A small model that predicts concentration at each pixel, trained from scratch.
Training: adamw at rate 0.0029, 7800 steps.
Data: trained on reaction-diffusion patterns (Gray-Scott), 95000 training examples.
Rows from block 7 of the encoder, named by matrix and row number. Rows with one number belong to one channel. Each number is 500 + 40 x the weight over its row's rms, rounded and kept within 0 to 999. All counts start at 0. Numbers have three digits each.
# convs0: expand pointwise conv (encoder.blocks.7.convs.0.weight, 256x64x1x1), inputs 0-63
# convs1: depthwise 3x3 conv (encoder.blocks.7.convs.1.weight, 256x1x3x3), a 3x3 kernel
# convs2: project pointwise conv (encoder.blocks.7.convs.2.weight, 64x256x1x1, transposed), outputs 0-63
convs0.26:501500497495500507500505509509501558530436483376478499497502509497510498500498512508498510492577487471504498484526508500487502501478523464520491500499500500513731500499497504476543496500399500
convs1.26:535535525466493485447457427
convs2.26:456502518502362501499528500531506635504540500501499475500488499500499509492486480493500480513435500504506425496448440499499503608507504498511502510500508414474523526501568510500500484506613455
convs0.27:499501499503500460492487502535524571435500539512500498502500493497493551500714500500593496504503500492500496499354441500500519483531504497519448500511498500500488500506500501505505516476502499
convs1.27:468446448446505461469461472
convs2.27:488473525499502345500503499508465446428470627501500543477494497527469500510566498501500500502503546507494490499398562504503506492495490485500500500495500500500496508443394408493503539498487500
convs0.28:501463433446430523534494500502461556526495502501499509500499539500490500499497495493573491505453404495497505627512501508476518496468500504519502599500575642500508493543492500514462569496493514
convs1.28:496511478509481478517501388
convs2.28:486505583524504536500560499531500531535500509599497500499469562534501579500379490488467503498500500537513476490572462499452498500343508499498501566500510490454501573501501516495513499505483499
convs0.29:520474443494482585507464507477508502514496500492469421499508501498412486502480504487511500501501498500455475519501495503520476311501470498403517500496471500500501511519494494637500535491511505
convs1.29:541474493527517442547468433
convs2.29:500502455530533519529499509500499499363536517520500496504499494507507698500447500500507500480478492490441494387500431508486437492526497501502501527498457500452501519509515511474520488509501500
convs0.30:517502501499519530501500496501581502500485501488500497477493498405504522497506524503496489503555494422499470473499500500494548497500536319500500500486500434497500588496576498513499369496483501
convs1.30:516567542472432465509469514
convs2.30:562497498502489504500519561500500499501500503492476416500544509398495503471501506496502499503483491500412500451426518483500456507481634501595440536481484506499506501540483438498502494504627496
convs0.31:504513501523572472500500502476489482520481491500515494503505382500504562538499496500455525500492488461470543444529544497500500500504503509596496474498498472499528521505525501309496395530500485
convs1.31:481429451514471511560543501
convs2.31:542623492479426470487532541491547465500479506492473278499500495498500499500521499440581501499554500496476511502498504501520502485489490497491500461510499489498497506500519474556503500494523492
convs0.32:531485560497502497470470497499500354490502497582481501504516500634509464500500500515469500501500506500562499504505547446503498515528431583495500433504507499500465397497500500501502502542560558
convs1.32:512461510482491451543429446
convs2.32:501495506548502500507522500499493501563484518520493510490536497542397497503412504465500471476500500530565559423625549501454500497444499490512543623498485510482500513478476514499543501604487494
convs0.33:506533501631530500467499434499534420501507499500500500497500489500501473501499473500498482584499702467505501420501501504501547487500499492498500495485475458554501511475528498482550483488499491
convs1.33:518539425456510523500436519
convs2.33:346497501500510507711500441496500472501439501501501500494493500520505497500493499516484456479526500502498502385500526501507501509503480503509498499417500500497505508498495501500491498489500496
convs0.34:252500500499501499501509394499499500499407499492516495500502500497507503501498499501490498500510508499497500500500500501500499500500501500626529502499500500512501473501500500448496499492497500
convs1.34:442446435462513500457519493
convs2.34:500520499503577500397502583502499515500500461505499500499502504500615500500503498498446502493495434449505502501500498500499411554499499631507493501501500502500513504562571490486576398501501504
convs0.35:501501496525500503446395508393493485554492499501511492566515502479455501665490375469516500497583506498500506502581505503516497500500500497500500449481499504502465491504511504461502542500500495
convs1.35:468530449499430552529536495
convs2.35:502502500501500456600517500500500502502500494500498514500502482499492459500517502500533512520500500503497502510505685491499494453493410500454514491548501471475474560503453492668488500508500500
convs0.36:503598509502485460507529502508500481500500526517717498483500500500458574499501502494499419500501499494495505497497492502489474503504499499499500491489483461502500500503616498502515410492517452
convs1.36:481526537444506504471411492
convs2.36:500499500489536543549464504503499596500504492501536496521500498502520492486459503537353503476491498500500500439641334501507451500519510492496500500489500500492499500533502500469500460492503484
convs0.37:498518500502500446500442476500435500502504493497498648500504502665500500500503406502534487552501504499500456486501517498498500502502497499606492498497543501470500499496609483499500501502488500
convs1.37:488506514420477542538561514
convs2.37:503495500502493494503514475508500500479498541459509497496535361525490457501500539504504511476502542500500521497494499497493490407500519497338500500499407497499500598379487504528500497473510502
convs0.38:500500498496500776498500501500497504515500501493500424500500483500493511397499543500501494474500500495523505505500474500500503497500511483490541523500503500486498532501499473501498506483500498
convs1.38:569520477534511452493436470
convs2.38:515481459508500506493500612485503502498502489500498502618614507499521519508499490498499560476499497501501530500548480500505501500503500508499500499500501543539507500588484505307516514501451500
convs0.39:548490470515703458501497517500470504501501500500499500610545501501490537508506498499505503475498502500507500498501500403500514505507588500505493502476492491500495503499511494522491496500511362
convs1.39:541545485524476447515460431
convs2.39:500543455500500393501495500499509421499497497488500338504500500491516495478592525498595500499502501498500496500487500403501508502503492479508500483501549499499470501505515442601414500501484500
convs0.40:524494451498505537509489542514502486500495490517497497499517497498486497502470502502493500435429496572518499498489500452523540502505495477490500557505500500504500510497497444629505501514724495
convs1.40:503468456558430490531527538
convs2.40:492503523498479589500493501496496578512499455514503499562500449582524517500477500500472495501499501553499501657653447516504520508503501500503500503500504497499499501503547539397499476487495500
convs0.41:500634484500500486501479514469500502508536500500552499447499497498462609489503509505502497481482553500499587494556493487495496537517507449500470542482501435497500520500505519349548500515510403
convs1.41:442538526464509519443455458
convs2.41:509420471322553502500494501476500507497501501499502606508496503500509505500467500501382503435499500500509535429533494503574500426500501472498497504500473501506500501498501493480466545469503432
convs0.42:500495486420500500479508526500499499500500500486505497502540500500498481527496498482500500510458500495500497500500665500502504496481503500500500508500701504501495497640502501500506499497500537
convs1.42:493599507464463468486525491
convs2.42:500532490497499470503478500502439500512501396504499504495502500500498516503500499500500500498535500261510500500521497499498473501500504504501496500488503521499491497522641500500503563506500500
convs0.43:486502490375502501504501499495498508531495495484481499489498519561500503500498495499496577489512472516501499729585500500461460487499468506517500490458496536500509498560511500526500505500500530
convs1.43:489479562467450553476448487
convs2.43:517533494508497577330498501500500548544493489497499503501506503493507598493501499499428514500505500529518501501521527499476511435500512499377500497494574463521452499507515482502489504501384518
convs0.44:462532512529500500490509440507502498500473503500512516498498486509497480501534389498500498506499527497499499494497503522479493499495500498557527495459472502503739501505501407493527496486432505
convs1.44:453460464491484473519588504
convs2.44:567550498498512500459500525498575492492523496499489588499500500497519503511501480495500598500501491497467526464499671423516565473499516501465498501487439501502571511505500495495459609494505500
convs0.45:498493492499532495506500490487433494497490506504502505493497476730520494504492467448500466503515504522467490506494503500592469503503500505500499499542503510631495429500504502501484501500530477
convs1.45:433508438464520491453545505
convs2.45:502501500476599498498513501507497512487501523500508500500500506500500501500499464503501490486493500475430501490501476505495499489500690507507499501489478505293531547502496500495499500500501502
convs0.46:503481500482500643501556501531501458479481512502500497397500519500636475456499506525392540505499500505499512534498532550457467395486463507509493500486500501522499469499481501500493488505515574
convs1.46:399480494450525486479502493
convs2.46:505499541500500765486537481521512507553499513578494491491500464527487499501501500500498442493501501506500466497500517503482500494489499496497506526501497499484527503492500493502494416541518504
convs0.47:500500569457511487477502510500500524494500500503525496490500466500520510517500506477532503598516489405486503477503535552500661495496500500503348500500524511499457499515500537486477501474392505
convs1.47:504567470490435469457538481
convs2.47:517508500505497496490458500463453504498506570521500594466507560497495500505486500499497426542504479507560477509558495501522493494499500525535425665499505498515429500480500378500578502507500489
convs0.48:502493517469502506419480493480463500512445474500549495541502498529498500615441428435526496535500540500521500500500527499545516500501500529495500504509501506500502378499496676451500505501469499
convs1.48:478431475542510447457511543
convs2.48:499501523694601582499497502500501509545502495528502496499502618526505500506404464499477498513500500502529499500475519500468505514447500514503467533494504506495538554525517566500498498501499491
convs0.49:507533504488498464498544498532456487500507598506522535507434495505495496484445431449508422496493564499514475501480508496456500478489499500563500501500500504505570481532668497501497446400541466
convs1.49:529535488535480489513479401
convs2.49:500507514497496501437515439531497556510500495503453501480502535500499506536462499436500465493501500507613471448603451498496517594451513492512484495490676522503506536500545497496499500542500496
convs0.50:467373543501499497498491501500455539547462406500501386504496499502496501505500499500509494500525501501537590499578487500503499481519535501509508501499463501463504501500334499469508555467500504
convs1.50:491523493477407522539541472
convs2.50:501475504558495445425502487502494462501521585502501499470414495494483499530501502505559450497496494695499461500466521502500482500496426505502578509502500500485495482403500500537494499499502494
convs0.51:500509480502500504495502514487503500539500500479500458501505540634504498553496460502548464499520499599530501500510513499324538502505407486499505517489500508498491487500502372501495505503497493
convs1.51:494555521449511556458457462
convs2.51:497500499500468499523514500500500500501500508500507500500584499515500500466459531517500484500512500445525500500497500396447502497553562464503502500507443500533540495470483481500500500500506736
convs0.52:501500495263476500474508499506505431505560526499505527500500511574446499496500496493513503470429526472478482535500547501475488498500493509526499497491514500513500478500530500508500500481603500
convs1.52:508494434442543528528445485
convs2.52:492345500483568501502501443500499501490459524500499567500500501534501470524498500501485497500505538632502504479508524500508630493497453457500513535548500496537509500496485541454409503486507459
convs0.53:486552492501496502500536365529531447502500659499506500500499500504499481457500490501494511497452510500436486499465499499486492475501451523669538501500496499507502501501500475527484436498499501
convs1.53:484520533548572492490447453
convs2.53:499510500426506425510523501532358446502494499541497487482499500500478471500515533503533500466593503320530500513500510500487500500489428494500500496507501502588469501470500470500499489503502524
convs0.54:552499480503650500585466489501499504564506476457425411497504465502500494495503500513500496504492364502516501442501500498495531507534552478500496587490464495484512494495495457509499499539487423
convs1.54:532486507480401469508456496
convs2.54:500500501562451500499498515498501503500500500492499447500488501497500516500500471486534503553500500501498501516502500494511521497500477499516500502527508499552480403502500498769499500500490501
convs0.55:499507499479495500491500507500510588506502504501511500500484437500497500500470500467587411523499500500511492501494504529491500497496604472501508616472500517495497497505502519478495506493489292
convs1.55:507496497504418442475468449
convs2.55:510500632501498478489507506549483454759501500552499493502500527519500471493518496497500511500500500502514503497501499500459503531499500489500501500502503493500497527500512500500500503532489455
convs0.56:496507500500560501500500501500500500514495448484504501500500472500502464533500496496500500559500500499535515476525500519500536499500523426504500500500500491501515490474487510245514493499389500
convs1.56:487571495493420486499516452
convs2.56:503492493484467450487480449503499488499498545470498556471523526459483498504497496505506479505503494569503446423492500510500500483501487500487474494518500500510501502441324427573418527508628499
convs0.57:500500509500501502498439500368489500502501500493500545503499432500500593628497501425569360496499524499598500493520509490512507502499535507504496558461496495484499505503516500475514504499503476
convs1.57:539489474510462446463422491
convs2.57:499500595499500501497447500532497499542508504560500500500503705507502500501426487500500495500499498500499466493500440500396530570499500500501391500491521508517501500500504501500505457501488496
convs0.58:500499501529531499500517420572499506462425517502499493510483500499503519494504502497503362498473500504513498485380471499490568464510476500500500546500439493508372501498498452562424479469553508
convs1.58:546549531462505460468431502
convs2.58:500501500500504459500509555509606499526505499478503494529490511493502504493504502503532671466500491506505498514498500502495550346500518501472500378501502500507512499502500467430500554477493499
convs0.59:501500483501554554503489481498505516503497557422497490503429407456525527486457500501500457500498500499493504492473450496350587417500528495524561554500463558557439535495496493506479545500490472
convs1.59:517508543546479486499412458
convs2.59:489502497501510503511498504489478500594500481434495504507501499520503519500468499498488633464508517554528544485580493512517429393513598500509501532499466497403501500540464521448403514514511499
convs0.60:503500507352526503510497499490532494501400501499490499497509499480560500501496506512472500473526500416499500497508511474508671492502553500495499449500497499506513504485500570466500498510388508
convs1.60:460452473518449467533566515
convs2.60:418503500498476499516501527496509446500500499504496436466491498498448472500517498471610498500493464498493500519457535503540500468442365522497496468620497499419428495464538481592514501503483511
convs0.61:507475433501498496464469553497500500492544499500500500600519460446500496539304565498504445501470515499500406500493514499501501510505500491461498504501503501502423464502467515550509500570510509
convs1.61:405520500504532510448523477
convs2.61:503498459502507503499530467503501506415472472411514459353501433428462606492480395500519495529497503478544507487513509500500503499378477489500496500496536522515498459508516498521520497506499489
convs0.62:417502508472457500428640501513510508499522503536503495531492510502472518496509496499538497501447573500500502538489500552456483478466458505688500491463500543502499477533501503495477539495460503
convs1.62:506514502473503469513520391
convs2.62:498499502499535532497473480493480531490500502499492533499499500518492500505423462483450499501585542511512542357580517499501493500515503486497500576500509482502501615506468515390500500618504486
convs0.63:503495500503532500516498499497500499501474505356500524500500490419520503507510518500499450500500480509472504491493500500500521499491502510500486502482498475663579672497498500498504476548499523
convs1.63:504546510544528495461439435
convs2.63:497500507504471506500513510521553501511495497500495499514502499502496507457498506497518496500454500500456459499426501500466487504524714500521500500413505515482541489500494497513500371504596511
convs0.64:500500500502480491347515500495500507500499500492596503500500500500501500553497502377599500493502500507500500524500500500500500512495488500486433501500617498500501508500500636500500498456500526
convs1.64:528527484506522461457416458
convs2.64:720500497625502506370499501499500532506576499504498499504473496489499524499502506499500500475450482500500493526502500500500474504500481501440500502481513501498505500500497489505495502512439500
convs0.65:473500517497485601499574434540495500499455500500505469422440520499498533438503500497490538565512500505500536525459497615419499428500379543500508500500436515485499510485520506484513501439502524
convs1.65:434429532537499537534501488
convs2.65:533493497671481500480534419499498495496501537500476512478507489507434498503432461492506498496440499500507499434503501543500500503500501452503499508576596502483508500418500620502501514533500497
convs0.66:481513493489500471316462499501500485500577505515500502500500502553469495606502439371532502547468536499491484505496527500499472499500500502525483519498514501527406504535502546479524517497510478
convs1.66:519416518509511551481467451
convs2.66:485499528380498504544504432499503513500353503498452546500484483499484501526458516473464495508532623513503483469491501499502527506516501487500518519507498488501620466500486506501398500508449500
convs0.67:400467500361489480501544516501497523491445492489501500503496501498500500500500508466678512500501500517506505581500499532492500502464502500500483500500502529491500501610498598500500508500501505
convs1.67:470523508465530486466410463
convs2.67:757501500496529501465497501498476511499510490497501502461500501481502512495504501500499501500473463437505501501501499500501498638501489534469456500500500500502482498530503481515504500490481500
convs0.68:496503506423491498463506497500500481501558523538504484535499509507476426492454501497502454531494516536525486501496501571500362500378496500495501504509500555571501501546498513361537511500516441
convs1.68:516518511492519390473511519
convs2.68:506532470405505480487507461518500502500432432422488527498510506509464439502523499485519474483561501500605500332540500500499500605460557485500500476477499537507504515499510502509500504507470471
convs0.69:478522528561500500500501500536477502495292508500567503501474428499465512480510474507500392508505533500499496477463447500498485495533504447517577495483499496501560501523508492504533480473498436
convs1.69:540463460508493499413479541
convs2.69:496473555452498537499511462500496495512500633595498520405502499500380490499481431502500450512500499524496504501516515587480492498443502507500499593535501486502435499428457488500502472512503500
convs0.70:500500499497337495500500500500500502571502500494518512505500511500346532502517498480504505498499500496500501534506505500500466500499479522503496503350516446507595499530571501527496499502498508
convs1.70:499537470502510447479408481
convs2.70:479504499503506518499497501499498540500503499500521507501490500498395515495512409500500458500473498502510348500526491500500423508526500509495538499692507500458498500500500475519542441500504506
convs0.71:500527500518500501498492503515480606496501501455505483489497433499478490502537497496536492560482500526506501501473465499504500453511500406482504575495493500351500532500503459527520664493501453
convs1.71:424444484477514529514549533
convs2.71:504479508500496500510416474494503507492497510428509500333502495500476392596494500420500453500500501497500510486498625491505500504501506489501496494499485509586492497477478499506500505425502502
convs0.72:463500532434502500494499500502483548598500501484500507496473267497501500497488504484521500508501533494534526500517503510500501473499527395510518528500504501470503550500501502468528501455447498
convs1.72:544458509537479432497472442
convs2.72:500501602500418505500538500500500511674487479618500500531492498503500502439512502502497547548503504504538502492498501498493502547513472490499503501528491438500483463513509504500542475496487624
convs0.73:502502495484513506504495501500500481696505431482486504494503472515510496494484500500495513502489500495527495501580521445500498500504500498499527503491520495380501568454502360502500487500505443
convs1.73:488417534479489545496552469
convs2.73:544566495482537503480419500492500502481507496501483498502500612491558510555494500494496501413539515498499397463502468499502577508501520492503407446442589594503561501499500463483463500500512500
convs0.74:489498557509499472365496500492500502502499484512534551500498424584502541503576502452584450513507499500501447454499521500509571599537493498490484476537542402475498546500500501498532436499494499
convs1.74:509474534467467420482543459
convs2.74:239495485472488500603500501500444497482498506510468509497500449501496560501503493458500494500501530500535501500552500504500500493497503500509500505500502501499455502489502450500500504501500500
convs0.75:493500525486489500495500510496546502640497497467506505495395372502483510510450500476513475499503506508588507504516512484379563502502529476573484497532501576447494493501544505490513500495490501
convs1.75:472514427470471506463494570
convs2.75:500500350502653501501509489499502512490500538407500499494500536430495530499497368499500503510500500489465502500496527539513489494464556504445500533500501501497494497485517512501567542513538489
convs0.76:502502500545526500500421500490554416499502499516500499499511511495499500500496501501481500499609499456513545496655485500524513501543500504494499437490485484499497500448499498321496500502500497
convs1.76:510497452523456451498579468
convs2.76:502500513500500442500517501495494506500469500503521500491499501503494502476627499501685516562500501461500517425499508502503500513510443477496502498524500442499439500467535512538509366497500519
convs0.77:513445498485458500500518509528529494486489530500488537500514494516493498494512588506500489436320512498503389497450528451480490495494454497500501508479516498494501537520541469586511480574571555
convs1.77:487519425535428523466508512
convs2.77:499482508513489512501504565504499500502570504517510512643521436496500536423500515514499495492494500534504496655612479544497472498500504509501508602491505473498491514487485488442510456519501498
convs0.78:516315511515505440499500501500387501497486307489500500487536499506524499508504498498501500506512496500499501490499521463501500595500504500501495500500507502500507504492503502499500500499495500
convs1.78:438439470439505515463509525
convs2.78:548765487480504511479500520500502500488503497498494477540502500502514480500502487500499498491500480492467496499501500500500461505503550519508483494480500534473503500624501513474511500501504500
convs0.79:498500471499490545498618499549574446564600504493502507485499501535525477418500524498496502496455516500511500504500512500443501515479490484497552502551516492482443502420501450501378448496589493
convs1.79:479468497547508429489539437
convs2.79:501488503513550499500471450495493484462500519505477523432504588596447493541420450482500458484512501526500477341505534501499527504494501466596502508433499512479534569500456529461518501508493470
convs0.80:484466516477345498461503502508508465462499544502506588498474500498501506501509507499506474485512607501496369501470489539460431502520418498508555497502561499502496504500500500501556500485513572
convs1.80:468435521446439489484460506
convs2.80:500518371527623501500440501430500501500500477481521570500496545483547524501500521499423502489497500500500501487500500500571435471612510501500500500491500458500500597509500499472504500410501500
convs0.81:500513496465489481472475506495467467516616501497496499500502598500457494567465490501510520481483508497492478511563587500497470502497484513450487497444500497511495516512500611329516545502508481
convs1.81:501408475525531512486446478
convs2.81:492504530493569499500467459487566489465452526500500539494483503573478474514500501467502501502505607516504502416499582417500529497495495438462543579500437484506621561497494491499462520493505435
convs0.82:490502509425499465460499570500499528621520483481512600518501485516466603515501491407501467496500569486514499492507535472501509525500538407539462478505590500417492497507528501479521501502500462
convs1.82:438512511475477587511471526
convs2.82:471426338399543496507573499516498558480482493325504510450509498500501500499470500502500509479512512482499502495498511515483499404472517498487500498500500503499500509502496503477500523496497502
convs0.83:419517500548413421443492473496487502499498501469554523499508486518481495503504463421504495469513621546502487515495500476503376503516453498573559491475499493500493483541567494426521498466550499
convs1.83:550406517455507513496509483
convs2.83:491498508500491500560496500497500485500500500517505482568475500526492505495468439500509547515510561626506534483534499478481561503500501500502673523531507495500496500537497656505497497497500510
convs0.84:487563509504492501500510495506500500515590544405499500502501499500472500467500440502493498499500500500500500499530500525493402507500500500574506500316500476500505527546621498456500462472499499
convs1.84:474397494491526484464474490
convs2.84:460500578490525449533502500500421500530491500602515443500501497540416494513500516505532501481500583500565501502504504534501500500497500500507509625506463496492499471456398374502501501500501502
convs0.85:486547426581500455372501499500500502500547514486542500613504485559496500537497366456500500500500518514506500500501504500500497499522500512504502500457545500502386500528537500486501486490581501
convs1.85:476525460456531416485527473
convs2.85:491482501474543499501487453495500499500440548516501683413491517502430495509497500505503482511509499507500454366487644500513499520508492491507496500508495500500510488500499500528502510480477497
convs0.86:500535499629500516495501386500578500501563498500498499495501494500474499464499501500500436501488508503544501485502486501471503503498500450500504522500469500466480498497494293501500500498546468
convs1.86:514481460514536525458411478
convs2.86:423460500506495494560499350500502496500409510495503500490487494569473498501490504501517474514500646501508450475502501496499501505500500390487504534499507492487540531474501511526415498495559506
convs0.87:500498495523498500502508477503502502552484492468499497498500518502490502498538469500506520483496500502518498502497499500498501500500486531500494517489501481391674499499513284523498481500500539
convs1.87:460522496474531486488401478
convs2.87:408474495511500488498514500503438501609511498497500495482502512503431508501570455459548474496457487502521500567562499517515497495473533524515629507528542505497416519504411498500569453517434499
convs0.88:679498504503501504557500517500497497505511499501452455500496495319496501499497647506498500499498501500503485498503486506501499501451505485475500529500457502496502534500488498500500503513500499
convs1.88:451495502497559424481504452
convs2.88:548518468524499501370510505500517500483501479499500492490508448507501489500503524500497500460491391499501545561494509523500492319496501572477547495499467501489510486502513500465600552501498500
convs0.89:501515501565503495512500475500491500500501498496497502490500505503504483492526502500488503510513500535500505494500464500500498502503500501502532471500471499502570498499500209493512500500482500
convs1.89:490389494462493484490499500
convs2.89:602501499500500500453505501499434499500502499501499492507510463500502499500494501499502500428500478500499501500640494500500442457433503500510310500484489525487435503486501436488510497448499500
convs0.90:504511499500516543507486497520726502495446576500495499396482498500495501497507503555498503500553498425458483470495493494437556494529504467491499496500436500487512509496500500517500499500491500
convs1.90:507521489431426446504523494
convs2.90:497546500500499360503512500500470502513500482429484505497518500463494497503500519488498500507498470347505577491499631455510500566484478500503425477500506500498514482535490497500561506504557457
convs0.91:500420505500504501549493491500343505519442438489479504500500499500500420480520517510510499436523501511605490499504499468498496555510498501483500521500490501500651532495489474528581503502502507
convs1.91:522533452508418465478514543
convs2.91:503485501500474503495499497504498502541500499500495372500521494483472432503417501501500500504499502490500496506499477456499477501507507510501613436499499492467511487453500709545504482522500501
convs0.92:503458500497438498490513500498498506500499498497511516512503521504500496501504499433789501500500500510497458510460505500502499501501492534472466494498504494505501500500502502500500497500501524
convs1.92:479528460479529462444433465
convs2.92:528483500583511529495513500498503526510503500500498501496500504498469499497525501486633419517489499501500305570476500503502502516495501538480514564504508471500488500504503506525498381500481503
convs0.93:511503444498470493551501498501413502533513503466499499509495499500402506498503500500504513478505454496531502500499492500499501495498503496520500545363514502490706530504519424521492500497476498
convs1.93:496564463553494458450458509
convs2.93:495501525521471499493500479502499540503498512515501549434500480487403500504499478497502445539484501499503413559399496539499443553500460572455617500538528455477501455488495622535526480519501492
convs0.94:575489470474501505494502588499485500500500500511501500495637497505500482556435515499497510491467438560569500519504507497549469485492488492489446516506527502517432500502501509499500518533679498
convs1.94:484414482515457541515498549
convs2.94:453501498487431487512500501500445501500499484492500503622501494440500528500500500479527502502557500500503514500673448493503470501500528499533500645499500502434496500502495500429508519532500496
convs0.95:528495500524506547512496488499496500490544488466499469497500510507500461497505494499492485500480509501606513501508498545491501492496507460497511500458499502503584507496473256557561505500492502
convs1.95:576502508419474477521487491
convs2.95:480508487529503501528563498499506428423367499491469504496493514500521501491499536434499502499500532481382504374479558500511501519499491500524499534495505502498506529592552598488500515510500503
convs0.96:497497655494500487493495499497497500497501498606501503542503468526515516503500288449505501500501512484487500505516518500500487499504495518517500427500521495500541503506500503494500493499427516
convs1.96:498483520550448455517438451
convs2.96:495493513505433500505514500502509500518500484505476500500500457507498548532465575480500526486498501500606500468505559426474500502481499499500511471503507503493713483499448497505523562537499573
convs0.97:500497522480500499444500478497534490502740491507502535494500502512496490488503488499503500500366622502500473500500528498500500500500489503503496495468501497499500500500502474499521498500519502
convs1.97:478453474497429461479438488
convs2.97:500509504503498500488504545494534500515619499500497498500501500440500500385501500497500500525419268500467500524499500500502500500501500541499500500501500495487498490500494500500534494515541501
convs0.98:499530465499479500499530500505502495502556499460500559498496384532471501497500500496500542500488499493502388511524500504499500497469496475501529562420529470442518682508500500503594495500495502
convs1.98:516519519418496540464439507
convs2.98:511479500607531515500500502490470523500500528501499478498502543516428504511429504488500490445499501508545496472563503521524490500502523500598482617485497502443502664502503499493536501503493419
convs0.99:497496520494499500468553393502580500467502500537500522502501500499494500385648501502520499499484529500496479498359509505503534502500491515500470500454500501501496580501476500500571505501561500
convs1.99:394499515528500510518535478
convs2.99:610483451500491593477546573501664500468537517494498487520505491498500506427499495501502500511474437493488500519505450500488515491608515502491500512524500500442496500510567499513501436511506544
convs0.100:499501529463500588508573528597533426530484500537490310456498566500502501474499508505442565501500505459581511499506514508490492496479462499498500487499492513492516491473500484491436505499491507
convs1.100:539522449424462503479544487
convs2.100:477516501490501501558502501484472490508499487498503511500492495494460562521499485500522497516495520530498495493621495443538511495474500502502497653526504504501479626523489350562523509483505499
convs0.101:458510489499384506501495453501503576662500542477501559470483470500420470489496487500500505497500507490626446533492517498479492498500499469543542581500500500501500504504499439504516520477497501
convs1.101:470449489472516549492562559
convs2.101:563500247500498487450500491502499496428499500484506498501501501500513494536501584508504500502500500477500500504413537500492485444500468499503484493495500509534496500488506485477516516499495522
convs0.102:500471526495501511500500478497524474533739456507500567488502507528501464408511503500499506499484631500500498503504556485512503511500498501484500499471505497497501499480491493492506500501515501
convs1.102:540534568511515557530534536
convs2.102:500500465575498500500501499503500499501499500500500494505500514499595500500502506500501516500501491499490500499435500490498501435500511613496501395450544493424497500500500500511534479500500703
convs0.103:496502500544498503493478499500498504508500500499555388549497533495486504502471499499504346494502505478509521400515483491498500476676567500479502502495471500500498478489501504498501508498509423
convs1.103:485524555456481557474456451
convs2.103:500497500421499517500505505500602512500535504488500577522494423500503616499562484501462564497500500506498495496507499474503525481523500500321502423535489483501500452500496463491455496496500477
convs0.104:489501499466485681534627501508499500526503499478501529472499521522493492422491507500491500502492500539500504501503502499485500500500527487500686514487500500490534496500497501519486492499486531
convs1.104:444511547482431498552507468
convs2.104:447429583444489494647500486500500495498535542501496574498432438521494501505442500492495541503499549504492514494597486495504539486500500482549502501502481505501501499388456500485432536497535526
convs0.105:512500429500623497500499522500496503487496498332501502500503354499502520501500520499503500485500499502501500501500476491497552517501545495490442501499502465503494639493509514497504479507515505
convs1.105:515431496530431445521515499
convs2.105:501513508515486499489552489552509505534501477500533500482497456498459500491500495507500500691500493534537497496500501491429499552499499467487500479633512396481436499497523575522501470500500497
convs0.106:501475506425500491488501498503483508501524499491499529500501502510500472497500504489500503516501501526507500509500519560497400500453500502559498500498504500544507501759494500500554515499492504
convs1.106:511525523512415439501536526
convs2.106:502500500494504329496500500525464484502487501523500462477496501503329485502585502502593501518500500497506499497513592494483501516500500499500502496535503507558411502499500475513498500495500502
convs0.107:501507499498500499500484516474499500500484507472519500500501468500462502460499601487504494479499533497507466505498490493502487505517500473500526502513505486501386501502537529492575496482637700
convs1.107:536495466543512459540575533
convs2.107:476500496437500496535499501500500488500500507500522557501560511508506503499409518506448500500502500465466528500499500317492502496500500491509500499500487500584565492489390500497501500501497631
convs0.108:495496504519495501500501500504425507504469435495501488502498515495499510499590499505504501481517500501524478501502496504497497517522490500491501501485498501420755501501500495498587515499493500
convs1.108:499587483482443508455473506
convs2.108:408411504499488495493505500523500488508533499540507500413390498457488494468500499523514499502461496479510481497405500499504500530560469498499521530502514431493503501499558664505494500534492437
convs0.109:508527500493503492500500499501475499495503569449507556509505495513469497500500477476528500501500554543451475603470501493500311500500423555498500556494503478517505528593549493523500494500581493
convs1.109:530414533490457516531458489
convs2.109:499462500510438516500498454500503500499479500449495565503473497500501508498312442494471566505496531513501484455631493464503500509506497460498485465494542499499528543502502526449403499503503486
convs0.110:510498500478482652501544498510559499502500512508500500488500501491500499296500500504501529496499506459505499543500531499500510379511498501465497499463501487504496499484500499500504484491536577
convs1.110:509447508437518493451554458
convs2.110:498386523526501514507506439533498424499500619547519525500477491511491463488496497515501460500496498517493501500501500500459493504500406467467504500503495501496500513320464501521506494496421542
convs0.111:500506476501486523499626488567549465500502537499489500500501521509500399287500494514437540499500488499484500516443500500501497493500501521501505441507515499509500500479510485533445488496501511
convs1.111:557487455557448501463459501
convs2.111:513480552571508503495479500496471498520518494594525500497500661497499502505499501499495499492500484504527445493506444499505535650503494500531420495472566519605500536501500497499499498500493498